From a checkpoint of a small contrastive audio-text model.
Model: 8.8M parameters, log mel input, encoder norm batchnorm, text encoder width 256, text encoder layers 10, text encoder activation swiglu.
Training: adamw at rate 0.00065, 12500 steps, batches of 256.
Rows from block 2 of the text encoder of a small contrastive audio-text model, named by matrix and row number. Rows with one number belong to one neuron. Each number is 500 + 25 x the weight over its row's rms, rounded and kept within 0 to 999. All counts start at 0. Numbers have three digits each.
After each neuron's rows are labels from the 100 texts, of 14848, where the neuron reaches its largest size: "tokens" is the input token at the peak. Only what is clearly more common there than usual is listed. The data: synthesised sound scenes: up to three everyday sounds over a background.
# gate: MLP gate (text_encoder.blocks.2.mlp.gate.weight, 512x256), inputs 128-255
# fc1: MLP up (text_encoder.blocks.2.mlp.fc1.weight, 512x256), inputs 128-255
# fc2: MLP down (text_encoder.blocks.2.mlp.fc2.weight, 256x512, transposed), outputs 128-255

gate.284:439506489495494499491493501508501481504480521494495497502500490509450510509490503480517524501533498502503445501464497499500495500487508501502505498491567493501499512495521492500503535502497456426489498504501502510502499530500491485503497506491520529495507501467498488503510530500500550498466500501503488495500491500499537497500500507508515524498498502543500516501483515494466507490498
fc1.284:517469542506502554521503498494498506523595498504502534508501495484510431502554514492499491500446495505443514497506503505512523506496504496503498548548509499510499463498504508482534522503496503513503500504493504506506517512512497497517505522525502496490495496492454542514495542502475470501517500490490506516493500485504503500491504501500496472436547498458491500481501485476554500527485
fc2.284:492500580560492593553490494500496541507494488515522498499487496499502497489529492507455501488514498491494500463467481497501506506499565497496431504513501504487504426495494519546462507502506562503472502504500490523501514505533509504487494509508458532487482503508501504498543494489489500498600523498512502505465500496486491494490517451493498521487495494454543487501500500513525498500491
tokens: "a"; "t"; "<end>"

gate.34:498500499258527500500500485499494501500491499505500502501504503503501498491496501500497499501500500503501505593496501500500501500500475536500500497500500504500513500502494499423501500500500498501521478500499500401501521517490504487499500500503560508498494500511499500501500500499500499447499485500498503501500500437470478474499498498495481498507498500501455499499494497499484495500500
fc1.34:500490472567502498499446507500500467500533450501501501500502499498498441507499448582484509509503499507495500492507500470497500504500502492501554504500440501546501500500496488544507507500514498530494524500456502651501500500500497501501497480504444482499504500478500476555500543500501499647491499500503508506502500517499500500500556500497500492498503501506498500494524483504555500499500
fc2.34:499496500500500473500491496603500498500526500500500495500520500500451498500499500498500499496499498500531500386496500501442500521521500499501545500500502501504499498498499500500510500510473499510501531500498502569502502500499500497499497477500500500499500500500501501602500497500500500499500500500502506500512500501542500497501512500500502500500500500493500500497500498540500494496500
tokens: " "

gate.331:532490500485504498506493512482499430535519507502486501500523500473503514505461487500335505497498500502484468506462498499502523499515501459500503508519498480504503487490505509517488513502484505500495550491508502504495538501504528497493492498503401519528515499530515453485479505474508479540495500501510500495499499559500557522495494516491496501513499493497498472544489484416489495501492
fc1.331:503512531512519501488494504510506497527496574494493523400519509498502506500498510527504516492526497522500494505500517545493501501518508504501504483502527496510505492453481510500496504504502493507469502504497501500500503482506496575494497510494414497514494488489500495479491495508531575511483500522527548477515509549500500492501445505507495501513504548549440493492436497500443495496520
fc2.331:505550520442482483572499484484498494509500500501499510499485502474525510499481509508503512508504515537406498533500436503503533556509470499465498513555488501488505533496492563525501537502511533518498498503500513498501491499497498499500514506515507497496521443505498501449441491518445489506498501496477505498477466494499541516495496365508518495502500499510505506503506495507527500499483
tokens: "l"; "<end>"

gate.103:500533502500375528503500503500500499500501500500500552500491500500572500501471507602463567500500500500519500593500500500509500500416505498500500500480497500500503533500500500500493545500501502501500500500500500500501502500391500459500500481500497490500517500496500501500488499576500499500500498465552495500500514502500486500467500500499500499501500501487501500500573500500500500501500
fc1.103:497500500500499500500581501504470400500500492563498500501502500504500497501500508500490500500500500498502499501509501501548474501500499504507503500491500499500499500514500460388499501500499500498501472508494501506501498500500433499495503475496501500499506500501500500501500523500489498496500438450502497524500499456507500500432533501501492500460604493498503501489503499508496502500500
fc2.103:501506500500501500500500499485502516502501502501497501499502500451574502414498503503570504503538514500500500522622500500520507490500500501500499499500496499500500561502499500465495506498501501490500504502500494500480318500531499500496500514500524498584500499494494500494500507500500504506500499501500503423498494499498500612500482500504500499498513501465500509509500500500500500500500
tokens: "o"

gate.82:500533497502501504509515503497485479501513471501472494506489500510501526716503496500502501499480482499504499503501497502504497503485503495507498489506505498503525502519498512471478530502498522500500506502506501510497502510501586485490496504495503511497487513532485494524501502498496489505499507502495496504496495501503508505490503448502568475545567493463533476504498468478505500482490
fc1.82:494510487504509496509493502504497448502488475495471497534505490488596503497505511484426512499505496496447499525505497499508484498485556424502507482500502512513490499500486528500456496502496499504503521531501503522504496540502509491497504462488516481500498501464504436440512526483490484509490478495506483523500495497501698513508507483498511577496486498486552502511500492498515509461509
fc2.82:504545539535506534485492519501502501503534501490480503441499489499518501507529502539484511502485502493413504527537501511464503495483572500529492472501500487535497500503497516489497523568546497505500568499484501502474535534510497468477499493502518496575412520648500490493479504533522472541527494436520502475505490504532498497473479484525504458495478501499500492540506489529499459476511
tokens: "u"

gate.99:521515485499477503493499500491501508492482512507483524500510502395492543503500487515487491500615481503498501511496503504499520498521500507500496467502477498502460503502515511442499504499521512504487489497544500500488455504500498507460494479494501501541505500510501503485491581503500502504491481507525518501500500504501498500500499593477501484589501479619477489558507495454448480512479
fc1.99:522489513463461510497495501492514503500517503486500493546502490478511458504536471477499495497502499500500492512498501507502518499493468514497558521551501512498495499491508514504497512498492492517487505499486500535488501525500514513499501507503501523511490500576516555499489498500501477514499520530579404499501497500502501501500500476471507497505514480498480498504460503427546513504529
fc2.99:499500404502499491506434527512477525471490470500537410514458542506512497465493509503503500501503510521504545499513461544500526511503473512398501504506487519426500494488498502513500493494493499529494490468522510499503500501518502544469515525461491500472489520568498502523504497530491488504486560495489508507501464493501515516505501486498537493505546509498498530511483548443496484496500
tokens: "t"; "n"; "i"; "<end>"

gate.107:513486530499513533514500499482498509500504413497492531489490496521496489465486506472512502496499504537505516501486487474494500497482526483500495500509521508503466518489491519501499469498498502507496496498483499488504607502500509504498500478499495504494496499523565505493499517484500536498495490490483487542505497532505554497478585507516516503529507496482506502498491506493473509497504
fc1.107:495485503493513559503523491494503510486470528501517494452496495546502534465496468482502493512502488511582524469486499470491458469508491490491513479541501524478479516509511472528497414490462492454495480484549485477500504512492480446501526548522469527484470490507563508496510505502552496459501504457490434533539506503498512519441526514496501497506483473578510527490506531482460539511531
fc2.107:523478499516490511487453486435507503501452521455500488514513500566502499490500470500504478462502494502498470460521506392480439450503497517546500497523500479476523500519524463500475478495497485497498586508511469497483511529478516523453502498493514491527489508499503529475520490506485472498501468533506481500498419484501519495505517519506475475506550494503466500491500536549469489496547
tokens: "<end>"

gate.277:563500502501493548501485501511516569505477466493490490502469473500494508503500512503508521491465499501517493523445500498500501499510459528502419440524512493505440534487524488512487509503507496511489505513464500502513483502499500470504501519502503531618530500512534496491438499514493521485501495540494498504503497544501504502516514502511525486503507514485490538503495539500477500504495
fc1.277:503505497465498481512511495502519492487440496519507500500477517480460488493505495505498507504516493504503518504500507473499496500514481514494454504481502489490499529606466490543473509495461505490527503494505488475501533543497484506521498506500484542465501497549498519647495499503552492497503564502503490490506502503501490514507457486501497498490499489493510479498499531389562510498499
fc2.277:488500520572498530493504511469504478497529533373456507505543491510500516531500502512519483475481500485501497511514471477507490547494455488499514506504531503505492503436502489455464482511516489485494512504499501525492501500503499519501493494507498464530505523507508517480521599495415525549488500500401500502516497506516490486497524488509499487526501498473492493489482505500446485483509
tokens: "u"; "t"

gate.402:502421495501499519501500499500500494500501566470501518500454500500500501499500500499500501500494500502501554459505484500500500457500514502500501539562509498500481517357497504501539525500483500500461499412512499499486494499500496500508500560500481500500501501445510508403471501503501501500500500499503501508500500502501500500507483543504500528486510501500519501537500502516499504500499
fc1.402:506478498500500509500456500510500419500613499499500568507500518462499495535442621487480498497500460488502501485500500532500512501504500516517513508503507500499500500500501500350499596503500515490500500500500500501500489500500421443500498500499465501499499515499500500500499544522537493499500490507501500500500499492500466500500501501499473502467500498501500500500500504500432507500499
fc2.402:500497500499500500497483501500500500546501500502499500498500500507518500501492500499500501514500501498499497500500502481500500499500500499506498500500500503412500501521501500500499500505500500500581501499500496534500499501500496500500501505497499499500500502500503501303499504494499500502500500497501491516459485503501500500500498499544500500500498500499500493500500500500501500500386
tokens: "t"

gate.211:554502453503500526497483501494500499486470487493498612625517543504498511495508487498497499497538479494508500503512499494500500499501495481500503523492500510500474518501503514489498495501492553494490498499444501502505471510501502487505496460494502507499482504504490513506506512504504469499499485539506493474500489502500532520495508504505499498544509354503508438559500491480502508500496
fc1.211:505519506500497501502478499498504502499506568499499499502481508511479545517552504471656537497469502504482495505517494469499447501500537494500500518500496500500515493511515492501513486501503552516457507468494501499498545499504496501508501508498501498502491500497494517508504472503596514461500489506477498489499500506497494487505496492493498509475496584500508481495524515487557475485499
fc2.211:502510502450505518539516510520493499512501503498511491494495503514464478556484488484474498485494507511588499492494496472502500508474500425500517510501500502498500437499525503501490503483467500498522494478488508514495532499473498501476469508500493506475499499466501499500481500487526520527509486522582491497508553499498490474526489520484458526491521533548528502500501482473524517517487
tokens: "e"

gate.281:487501501500512500500486499501500450500465504494456500397565447464500503494501500509499499500478510499627499506448504456500500549500500500500500500503508500499512500501500500501500500500500500498499561537559500502501510575526532500500507506499495504500469500500494500500560466513532500496501557500484486501500500500516505500522455498500511501501495403497530500487514477500502514435505
fc1.281:500474499500500500500502500500499502487524494500543500589483517522500478524500511494503501500501364500403500451520492572499486487500500566500500500499500500500474502498509500473500500499500502501500472484389499500488494438486500497500500501501500497453500502500503500504500500500483500501500461500511523498498500500495499500499580500500488499496565557500499500517469533500500500512500
fc2.281:482503501500500504501497500453500564501500503627500500500500500499500501500484500504481500501498500500500502502522501494507501500500500500499500497500499501499501500482500617513500499500500500500499501501501497499501500504498482500499499499501503500500499498500498500500500500499500500500500500530500500500500500500500500500500500499499500500500455500501500498500500499498457500499513
tokens: "l"

gate.147:502502512582495510504510511500495496500489488481507495501491483504491490504583498469615555507451496503493496537518497475496486501490497500500500577498530501504474504457495501501492537501497501504494493505505505526501501505509501494509498502514519485479496498498499493471507553462498508506482537453469501510500486479504510506492540491509501499498446502500496503495426506503516563491512
fc1.147:562530495499486519533507489492499512498508477516498502481500500498555531491519499531504531508566491517498532588500496491498499492519445481492440525531491501500478523510454493519421535497507500522513498518498493494499499534498511499505530502500500494524492493609502365491500498481479492497504471500486491496507504511501487542502507479488496490525497410498502504500504513452500504487505
fc2.147:550494493480516519492498481468504479412502526474501431497501494500553503502459507558447498469495548497507515503532513499483500470485493504522500502501499499509459526488488500499529499492500486513524480491490519495455446506501484499499503521489567498501500497513504495500445497520509486509499489499530500500500538499500500500493473523513452500499522496558490493514470489507495505499517
tokens: ","; "<end>"

gate.22:498415499500500502500500501432500500500499500486500500519519501493500500498500526493521475497499496501509501495500500497508500500504500510500507500504503500500501539448403500500496500500497508500500475517503504504496500500517501499501500530624500498501481500500503500504501499499503500445461508434497501521492500501588500496500492498494512501500500501499499500505500501499457503489532
fc1.22:589500500507578513533501500510499501490506500501462514473498502499622502502555576500500500500500500499501499500513500498501491501500500500498500493524500500459500504500501498442502506500443539500499500496497500501500499499494500497487500500500447443501519498500500488500506498501478501500550500500499500497500521500501502508468545500504499500500542515500610498501500500502502499500500
fc2.22:500503500501500474500500499697502500500497530496500497499504499500500504548499482500461498499497500449499498501500500501497499500500499501499500499500466500500499501500498492534618497499497500501498500485499500500500501499498499500500500496423477503500551494505497505500500500515500495500547499500500506500500500500499499500510500500601500497502500502498600498501500519500500538500500
tokens: "l"

gate.447:512543500504499494511496499506505497499505502496501486500488500499501533540500498509383505499498500494511500501500510500500493499499500498499500485500500474335499501500559492503499501501500500500435558479500499499502501499498502440503512500453499499519556491500503507500501497544512500499599500501515474498500552501499500503492500597500500499500499500500523499500501498500503577503501
fc1.447:508500465493500496500500500500499497563500498500499498498479500527458477499484490500497499500500500502498520493498499501500554500500499496500628498529499500501500500426500500524498498500648497500501499492547500483495488497500498489500499500496523504500503501502467500493496565500496500503500493500499523549500500497500497499508483509467501502499502519496500541504501487503495497500495
fc2.447:652566472501488496500502499500506504501500501496500500447500499497501514500500493511481500493498500504504500500501496503483500515499500498500493541500503494445430496521480501502521500485677429495499500485501483485497500502493500467488493500499499502498503497500495497500497499500457500500498500500495503499499500506501505539493486579500493505510500489500534516502500500500497501507484
tokens: "t"; "o"

gate.457:519497500543508501498387502462500501496500486496497504499502489501478503501482498507479493498513497500501472485505498356497506500501507488507495502479501505502508503503508517497500504501500498501500500504496501509491338514514500506494558500492510507517496523496505503513500497503501505498445502493500509498493479505508509534498507500511516493505471485455497487514497500500485500440501
fc1.457:499498510501496495488470501498502502500576523509499662502487509504497499504501500495499489508501502506494482495500514500489500499495503500500499501501533501501505483493504504487535496502508496499490498493497499498502501498502503514501501488496482500502499503490494507491499491498500555509510502522496506499503503571500500482504495503406498494502500502497496500501499478500505482499498
fc2.457:531527501499508586534501499502524502500500503520515501532503489489467501493485496497564503479500500503503487494497500477499490512502424497496501498500513453499515502514481500518493508489459509507468511493477492495517516486488510503525487483500497502501534504503498513507498499499503491524514464500500514502519502488467521500354492516499496510490500502499511496509509492500515509505497
tokens: "o"; "m"; "z"

gate.498:472509554515501509489532521503486493502531544497491545482479511514493535495499497500506498496501416504497499465517499500509475515511607511519492494500524464489471524509538483511543493514454499494465516512504508495500491501509498522502478506504475501506508507499522499470512525495527540505498527504558544510489486494513531523505506460554500495503497489523524499470489499518487507472485
fc1.498:496498474490509499500501502502536501488501497504502498509493495466499527498513497487542499518500499496496556564447501491478503491540487505488501553527493506502479504486492509479500500487527507558507493503479490495478490475494435497501516528505513506508481492495508562488504501479497499510486489493485483477510507478499488569499495495409458497513497500549501483520566494455448508515507
fc2.498:431489502466501497503499490500531505506499467508501516483522491520500483508495500501547498495388492505614463497504491491552501505561490584527497478522513492502494504502480518546507543506493494500502500513555478484503495470489522482494508445505499514517521510487506477490496500463500503468448506515505501502514502502487546502545492521476509550502498488496491481511519497562444501492556
tokens: "l"; "o"; "t"; "<end>"

gate.472:558489512521490502501498501473483502501509479502500506498501519505511485499497500495434442499502508476501503468527503508516502497509487500500498478524498536500517487505507508516462504501491492511485508481490500479466516491507496529498506493479511501500480500539412502504499453489511501512508510507486460507503500501500487505500494574510517434484522498386541451638502507498504506511532
fc1.472:508499516483528505503503516500493431555576540495466477524500459513503495517503507493485483482460477477491427497456493536503561506498501452508532509509508498509501502482510520495508501503493515483521518515546504532574488500503561498478500500515497499508501502403528498482498494493469468510476425497510498454494500498504521508487499471489441521505483499523482494466503457469534506492500
fc2.472:524493495437500504499503503484507496505499488556437534464471552497538485511465515501496514497506500515499516551472505500450495500422491490538511500501498511550499521509489520464501520487502500451498482513510510502506501517481504432506519486485497498504519435454499473494503533512466494515496496492438502519500545490508509504495491604502496498512513505524488515493469513499500514543490
tokens: "<end>"; "n"

gate.54:492500500512509484500538501500498496500487490500510412502500487508398498500500469504514499497510470491499501499500499500498498509611500499513571500387501500500500500501500502501496452499554537500628497512500499499504498497473499503487500490532501500500480500495500500501531491478499521464486443489500508500501501498515499499499500500473503500498501500501478500499501532503500500500503
fc1.54:519498496500499631492439500500500501500500504501501559481500520498500546499507586462481509500454502474502500521510500500500503497500488492500500535500500448547501500500499500493554545500500500363491500500499500503495501498499500501500501502497499500498500602500473500446481500530499469510510500517497498502499501530500500472498497502500486501503503500510502500501520500500500498501498
fc2.54:500501502483499499499500498500488501495500498500501500499502501495500502500501500500499508500575625500578498499510502500519500507500498499489500500497492499632500500500522494501501504494500500505500500501496500500501500457500491513500501494499439486500499595541499500500503498500500560498500499498500510500506500475501500499501500500499500502501512509501495516500500625415500500500500
tokens: "n"

gate.139:554500489500429501501504497500501500528507503639501499499475501496500497500504438501501484500499510499492496500500504382499499498498493508498498504499497499500500500502503500500491499499500501550498501500500499500496500494499508509502501542501499499499506500503499500500476490491495500499508513597499497547501503502450500501504514496503513499498506500517495500493497500499506481503452
fc1.139:501503489493496465503502512484501500503502452501375497500495474500499499499501500648465499500500501504492516507501500500499641536501498490502544501498468495505514501495495500489500502500512501500503500501516500499500498499500500500497480499500513498500503500500439501490500503500498505504501500499502506501500500502500500500501500499499500497500506541497500529499506426622500494499483
fc2.139:499497502503521486507539507485494497499501683502500500506499501511494499500501500510458499517502500571500519560500477500498498507499500485500489500498475503500500497500495500499500515568540501486502506475505501498501516481482464500497496503480501499501499498419500484501502495493481500500554503504489500500501500429500500499390501508500500493576482494527491512502501507502498500497625
tokens: "o"; "z"

gate.463:496476496513512495500482501504500499515502474501501502495498522521491472502450531474556494495516498481501501488517499503500505517503500487503493480499542502500558500513500502501495505502485498492562496501455505499501501492512492502527512490499495524481496505489446529537500485491534532490497514541512488614501490497508502490388510527512501491496505506508522492498479514499575500502522
fc1.463:519504499497481497499510500488498508505489500503501470499366501493502501510521426500485508500479497485475499510505503513500510503514468503501502478542472498502516490502543485510509525500514483517500500503425500516490507517496439484481495496470504505514497493534499491501500475509487476502502491498514516478500501500493491495484504500492542481505445570504512536490507504507526492472497
fc2.463:499499504502500517521492491470548538494496479522360551498551496504466496501512499500512515494502483496493495533487529489500512474509501499474506488498512491536500512498502476500493476500504501500485490509497470484504516522501501525530507494509505500525504503500502523494567500504493514565490510492497502492499440503497483502569490505485488501495493498497487474516490497584501502459516
tokens: "e"; "n"

gate.280:500501499417528565499501500497500500500399591500500500532501500499500558495502558476500499498501500495500500522496500498538500479500500530500498500500508509500498500498504505500500502500500501496500460500527499422499479500503458499431542500499500499500498500499553535468500458500503501402499500495500499500499500429500500500498409501500499530500496489499501496506501573460489500500544
fc1.280:504500501645481498504500501545500553502499501417501500500495498501500500517500467499501500501497502500499498436502501499499500501499525466491500501500499500501506501484501500510504495500501500505434561451495501553500501499500511537500500512501500500500503500500500501500466501503497499566579544500500496500500507595514537502500532500503505501500501505502500500500497471500507537501500
fc2.280:498495501544500444500493500585498498506535500503499500500518500507419497500496500490498500500499497499498500462500378502493500562574500462506504500500504501500500498498500500501500500508457500502502500500500568617505504500500503501500502497500499499496500500501500500593501461466502506484498497500499504522500500505521499497500503500500503499500500500500500501500500500503504497484500
tokens: " "

gate.412:501500496500502500508491500500501516499618500500512458500501545507482494499501499502500498495501549507500500499499501500500464499519499500473500473502501506495496500456501456501509498499512501500495499499421499454495504451500527500500500463503500498499501494501500501506500500501500503500501500507500577500502501522533469512500500500499500499463535500501500500473500499502500502503526
fc1.412:481502500547520499489534500499498500500481522500498501484509500490514519493501501504495506500500498500501500642499500501500544500493500501500404530500500500500500498510495500500472500504484501489500500500509499517508501528500499498501500537500500501500500500502500496428505500500452500504500501489501500500501500500500500498500508500518502498502500491491485500580500511499493492500499
fc2.412:428500499510500499503500498503500500497500501495500496500500500498499501489500499501500499499510499500500499500500500500502500500501501496479449500501484500497498500502516500500500500500500500565498594500500402515499500496500535509500500500500478500500500500500500524500513498499497501500502499500500500500501500553499499500503500500502500499497500500500438500505500500500518455503499
tokens: "u"

gate.291:500510499500498496500500497500496506455500499493499502500500498490501503499494500505490552500535505500501499501506516500508482583494508502500495498488502509475497502500500465539500500500500500508493482501489501499499498501499494496501462462495499506500500500505503500507500522521515500505498506490501503505500500438500501491495501500502501498474500500499500486501500500501498506501498
fc1.291:485492506503500499500502499504498495502514491501509502499499421498500498499499503569501500499512501501498496500497500500500495583500502508502500500487504498501497512500498443497500500501473503496509489525492501503438492544500490491520499495500500502500500500499506467502518504500516625495492498486498503504546499496505501499500500500503500501496510499497498500486501500658497499377498
fc2.291:503498501502500500499500509500503496500499500515498500500501499495506499497498508507499517501500502501505505504499500490493500392499511500511510506501500501501521499500519500500360502500506500486492500500503499501484502550500500500486522508500502499505500497500504474497459613509500494501470447499496492500503476499350500500491500494500486499498500501493508501521502497500500521500500
tokens: "n"; "g"

gate.425:501501464496501505499510499550497499498503526488502508601510505439490501501540494505502536501538496492503494473501507506496510498533472538496474475504500503495455506493514510501518501495500491501468499499508494501496420613497503500496489521503499498499499496500540500475492501513497464488500574511507502531499502500494544512503472474498507497486503472513500503507474497457568509504499
fc1.425:507502500497501500480493496509502499489489505502513542451522505479493486502503481500502524513506497488528468500522505490482561495499498503483498509624484508500374507493516501515506505492481513469508493503488497494542466484498502503499505469547499495512498494499460504500508565499515496498499467476489504500508503484494490495503502511486484510521501517541490501509501498498502505510505
fc2.425:495496537556508497458472496498506480530489503503500491501417504510545502501468496505501497503502485493503491499506485475472521485530500505445466493495504500480494506492498479502496502489498496502487423517473494516524500496519503489502564503441483523487500535426488502490450500500502486425486507488493505509501444504491513519497519505500553465498508525427438502512500516490503476496497
tokens: "a"; ","; "n"

gate.200:496463514518526522505510509496480493506521491492507502498512513583502455491484508486495499492491502473495476418526496551504488503465502488502575483509513513498512461522516517490498493501479499471496502501431504502499554473502495519505499501500499434457476503500483512505546500490515492506499432490504476535498498496501500425484508584512504502501566524583502501509496512549500517500526
fc1.200:489499532504503538510528496498504498499657502499507491481476501507512498500519492490510503513379490505508503466543499502490493494486499500499514505452501473497503492499510501491545519495488518492462496511498497501511510497499519506487509485540477466499496500463498497486505510481490500502498500479508508495505500509492514499485508502531492499503450500500507511296470504537492516495507
fc2.200:502497494532492503509499521494498440495501460498462499503500501521495495498579501505510492497497484500496500501559507454504485502486500493481523503494499545494529471559539503471502485439489524496486430510559470523516591496505502488502499473524477500495501500518494506503506497501495500501487500494506471533491522506421511484493530505511482491501504484497504514498527498516491496520485
tokens: "t"

gate.469:461499505511501499499500504500482497504533411500433529498491520501506496507406484495474504499505472500499467477508493501504515510485532494507514468512485500497565507514498498509512487502489491497503513506507504501523468443489563489494474488496455526499523536494493497492500522514514500503501493522604532508497505495484546460500510525528522503505498521546533514494504505503501475455498
fc1.469:563504508496503495509509495500502502503470510494508487462519478481492515497502506501512500502451528567503498550504503470498500495486507501495465510500513500505446508468500507503489504498501501536481524512470498500480502502506500495502511508505497483501504475526520454531485485467487496511491506507422489517502496504498496526504502448515482512545499499436366492590493497472497519501502
fc2.469:499509521519475528507499506506499495538500496507508552468497511504531481511503500494509501507457453506461484496505512496472452507502500495514485530504509462459495505512489535528507522509488532488469410492509535509544520500492548488498484487499488502502499521488498514511506503495493493501486507510484468512507501508462502491501498488495502536511400567482553521536504486505511514493500
tokens: "<end>"; "o"

gate.243:502498504504496525494501501501500496503509498497496504497474500501500500498500504497492495498486498499501489500508500612500499500495499500502505497380500494501495506498501500420500502504496516497498489505499503501501499500501492489503500500500493504496504501491498500520524500505499485494498490500378499500497497501503500492472502501504501500524506500561501499626500515478512501498498
fc1.243:500486497475489500500502495503501506503553504505548511552504518538496423502543514500505488497513548515495514513511495486503479500547491498499496499470507501499395495499490495499499500500508487480503498498502501493499511512502499502513505497491499497450503488500497483497525509485503536482505501500530499507499501500502500501506501516498502460494496594523516508331502493499503504514496
fc2.243:495491504502502499501504498500514496533486493503509477492500490513499499500499486501485503506495499501494494499496506500500524507497499537499523502507498500497513499539517494507499500500498497475516520502502507507506505484478509504477524476518499490493500498498496498500481500494495508500502500507500501497499458500499500499502491507501504501492500500499488497579499498500499495507497
tokens: "o"; "i"; "n"; "g"

gate.294:495508500531500511502500500499500500495500499502530550500503498427507501493491494579492548505568500500619500500499500493499500500492591508480490497501494503500511508501498500500501500500498496500475519501495500500499515513427500392500503500501495500497495493500500500531504489501539499498499528501495512499500500497500386501494509496473421498504430467465574499469482495482466502500513
fc1.294:530500502500500499502529500573500500499503500500498465500495500525499496507505501478521500494500500500499499500508497521500411502500500500500499500498504497481485500508500500487494501502500517502496496454499504500500500500541500500501498501436502499506503500503512496500500498500498510501540500499512404504503500503500561509498501500618551496460524503523500500500500504606571504500500
fc2.294:499493679496500500484468500500435499518499499500500500498500502500499498498499499508500499502486464508502487499538500500500499500500500496500493498501500499499500500501500503500499501501500500497499501500500531517501499502504501505502476503506584500500500526500500478500499500500532499500500504501444465498601496499498500456500499499503523500500503500500475516500490493500502501499506
tokens: "l"

gate.356:500512500500500497509542500503497503501504494562500500553482500499501494502499537475513498505498525500473471500500527500494496499395453500500498497500498503501500502530491502436499469548496500491507475504500501503500498500493497496502500484499500499475564473543501501501505500500478501500500503499490465501507505500501504500454516500527514468506581529500475502496503503500501473505497
fc1.356:504499501621501500501500500500499508500517500500500357501476484501497478515548492493499499505500500470498500495500500500500500498495477500492498501511490504498490496504573501500500500500496497500498497499501500506505499500500504500507501484419499502500497500500501504500602500500492507500504500498484498502530500499500501549500503501500501500498519507500512500498500497500560500551464
fc2.356:499499474501499507500466501501500529493612496500466506495609499553499501501500502506504499500493500499500499454506499499500500505502500501504514500521500499499503501500503523510485500501497503566501500564500500540407500499500509500502498503502423500501500506500503490500501499497488502499495500502501514500500495501502506500500517496500490513503522500498497500482486495497578385529487
tokens: "o"; "g"

gate.55:518500500507500500517493501500577500513505503501469500498440500500467498501483500500500500483505499500416500498496499500497627458587471494502500498501500500501503498504503505500496501502531530503517588457520500501512499500501500532498525500501499499504502500500502507472492490497500503537506484563500499499500499526440501501499490504475500476501501501500501497485500499481504496501499
fc1.55:539596497500499506487500501500500500502498500500500499499499509500518500500500499501500501500496501501500499501512483481492501500452522500500500499500500492509503500558512483495504501514500506499501500500442501500500500486500510500500501504500536500500524500461499500507500500501505484499503500500499495500498500501394486492517501503518503493501500509500500502500500527501579499550494
fc2.55:500496501500500499499500517501496554499501497447500500503496493540500499604503527499500501503500500518500497500499499500500426517500499498501499500500502498500500500499500498500500498500493499496500501498491500500298506501500499500511492499507493504495512500501503503500510501499496500500390505424500502500507500502525500501500501504430500496501512509442500500500464499499498511500484
tokens: "n"

gate.31:491543434493504479493500513502502496496480501485489480502537489464534524519459524519502501500503488519501386500618492493499516498508507514505472498423505497504531530485517498505512499505503505502487498514527503517502483505499489487504481521481530494522523504478546478585490508499581527498461513574496497483500487493497530593511513501507511525520515507516504454500498552500483498467501
fc1.31:549498505515499505496503493498495497497511448503499554501497497496492488501521493501419501495492500476501500506511506500501517512504495496501505513579504500497502480451496506486505505501503493513513507496498501500499503497511496506452497501481496521501481509593501506495495506498501468506548536479507537517498499470501491473489501516503505512491500484360506463519491476550520510519500
fc2.31:535497505524486433497451496512479533526464514479505509504502443505503495484509495510496524498493495500492499469508490499531500538500500490477473542505503525502503494491507567500542499489506515504509520515475534510498506484539495502482497545434494505485502519504514525484478492504452496525498505485508501518472504501502498517491514490530445523496502453442506482500500497518508475520505
tokens: "o"

gate.177:537525469467500483500578499473459495502500490501498500501497473500516497495505498568447469503486503631498576500500501449500469494401502501500494484498499500506501500482502482498499502500502507500483500492490500504479499499528539502500500511480502500500501501501462500500497501503494471525501510500441499506499500435463500493532501497507503489514510588494500499510500501508503511500491
fc1.177:500500447501563493500500500481493497500492500500500500502500499491500498503499500521452497499494495501502500499501500497505499499499515534500496495484500500500617469501501500501499500502499502500499561498500501533499498431502524500502500557499501501499500501500497591519499490502505425500500503501487468455497499449496499495500501488501501500522511502433515394504438500500501502496500
fc2.177:466443621564483501499497491514511490501500540499502499500521497504503499501501501374585522489498499446499466496500500513485500501551500498510526501529503504500500505505500512500500499500497492495501502501529499500513501502500499500500500453501479497501500503497500500500500501499499546500488486501529500501537497528550500502484500499500497502495497480501498501457505500505501492498509
tokens: ","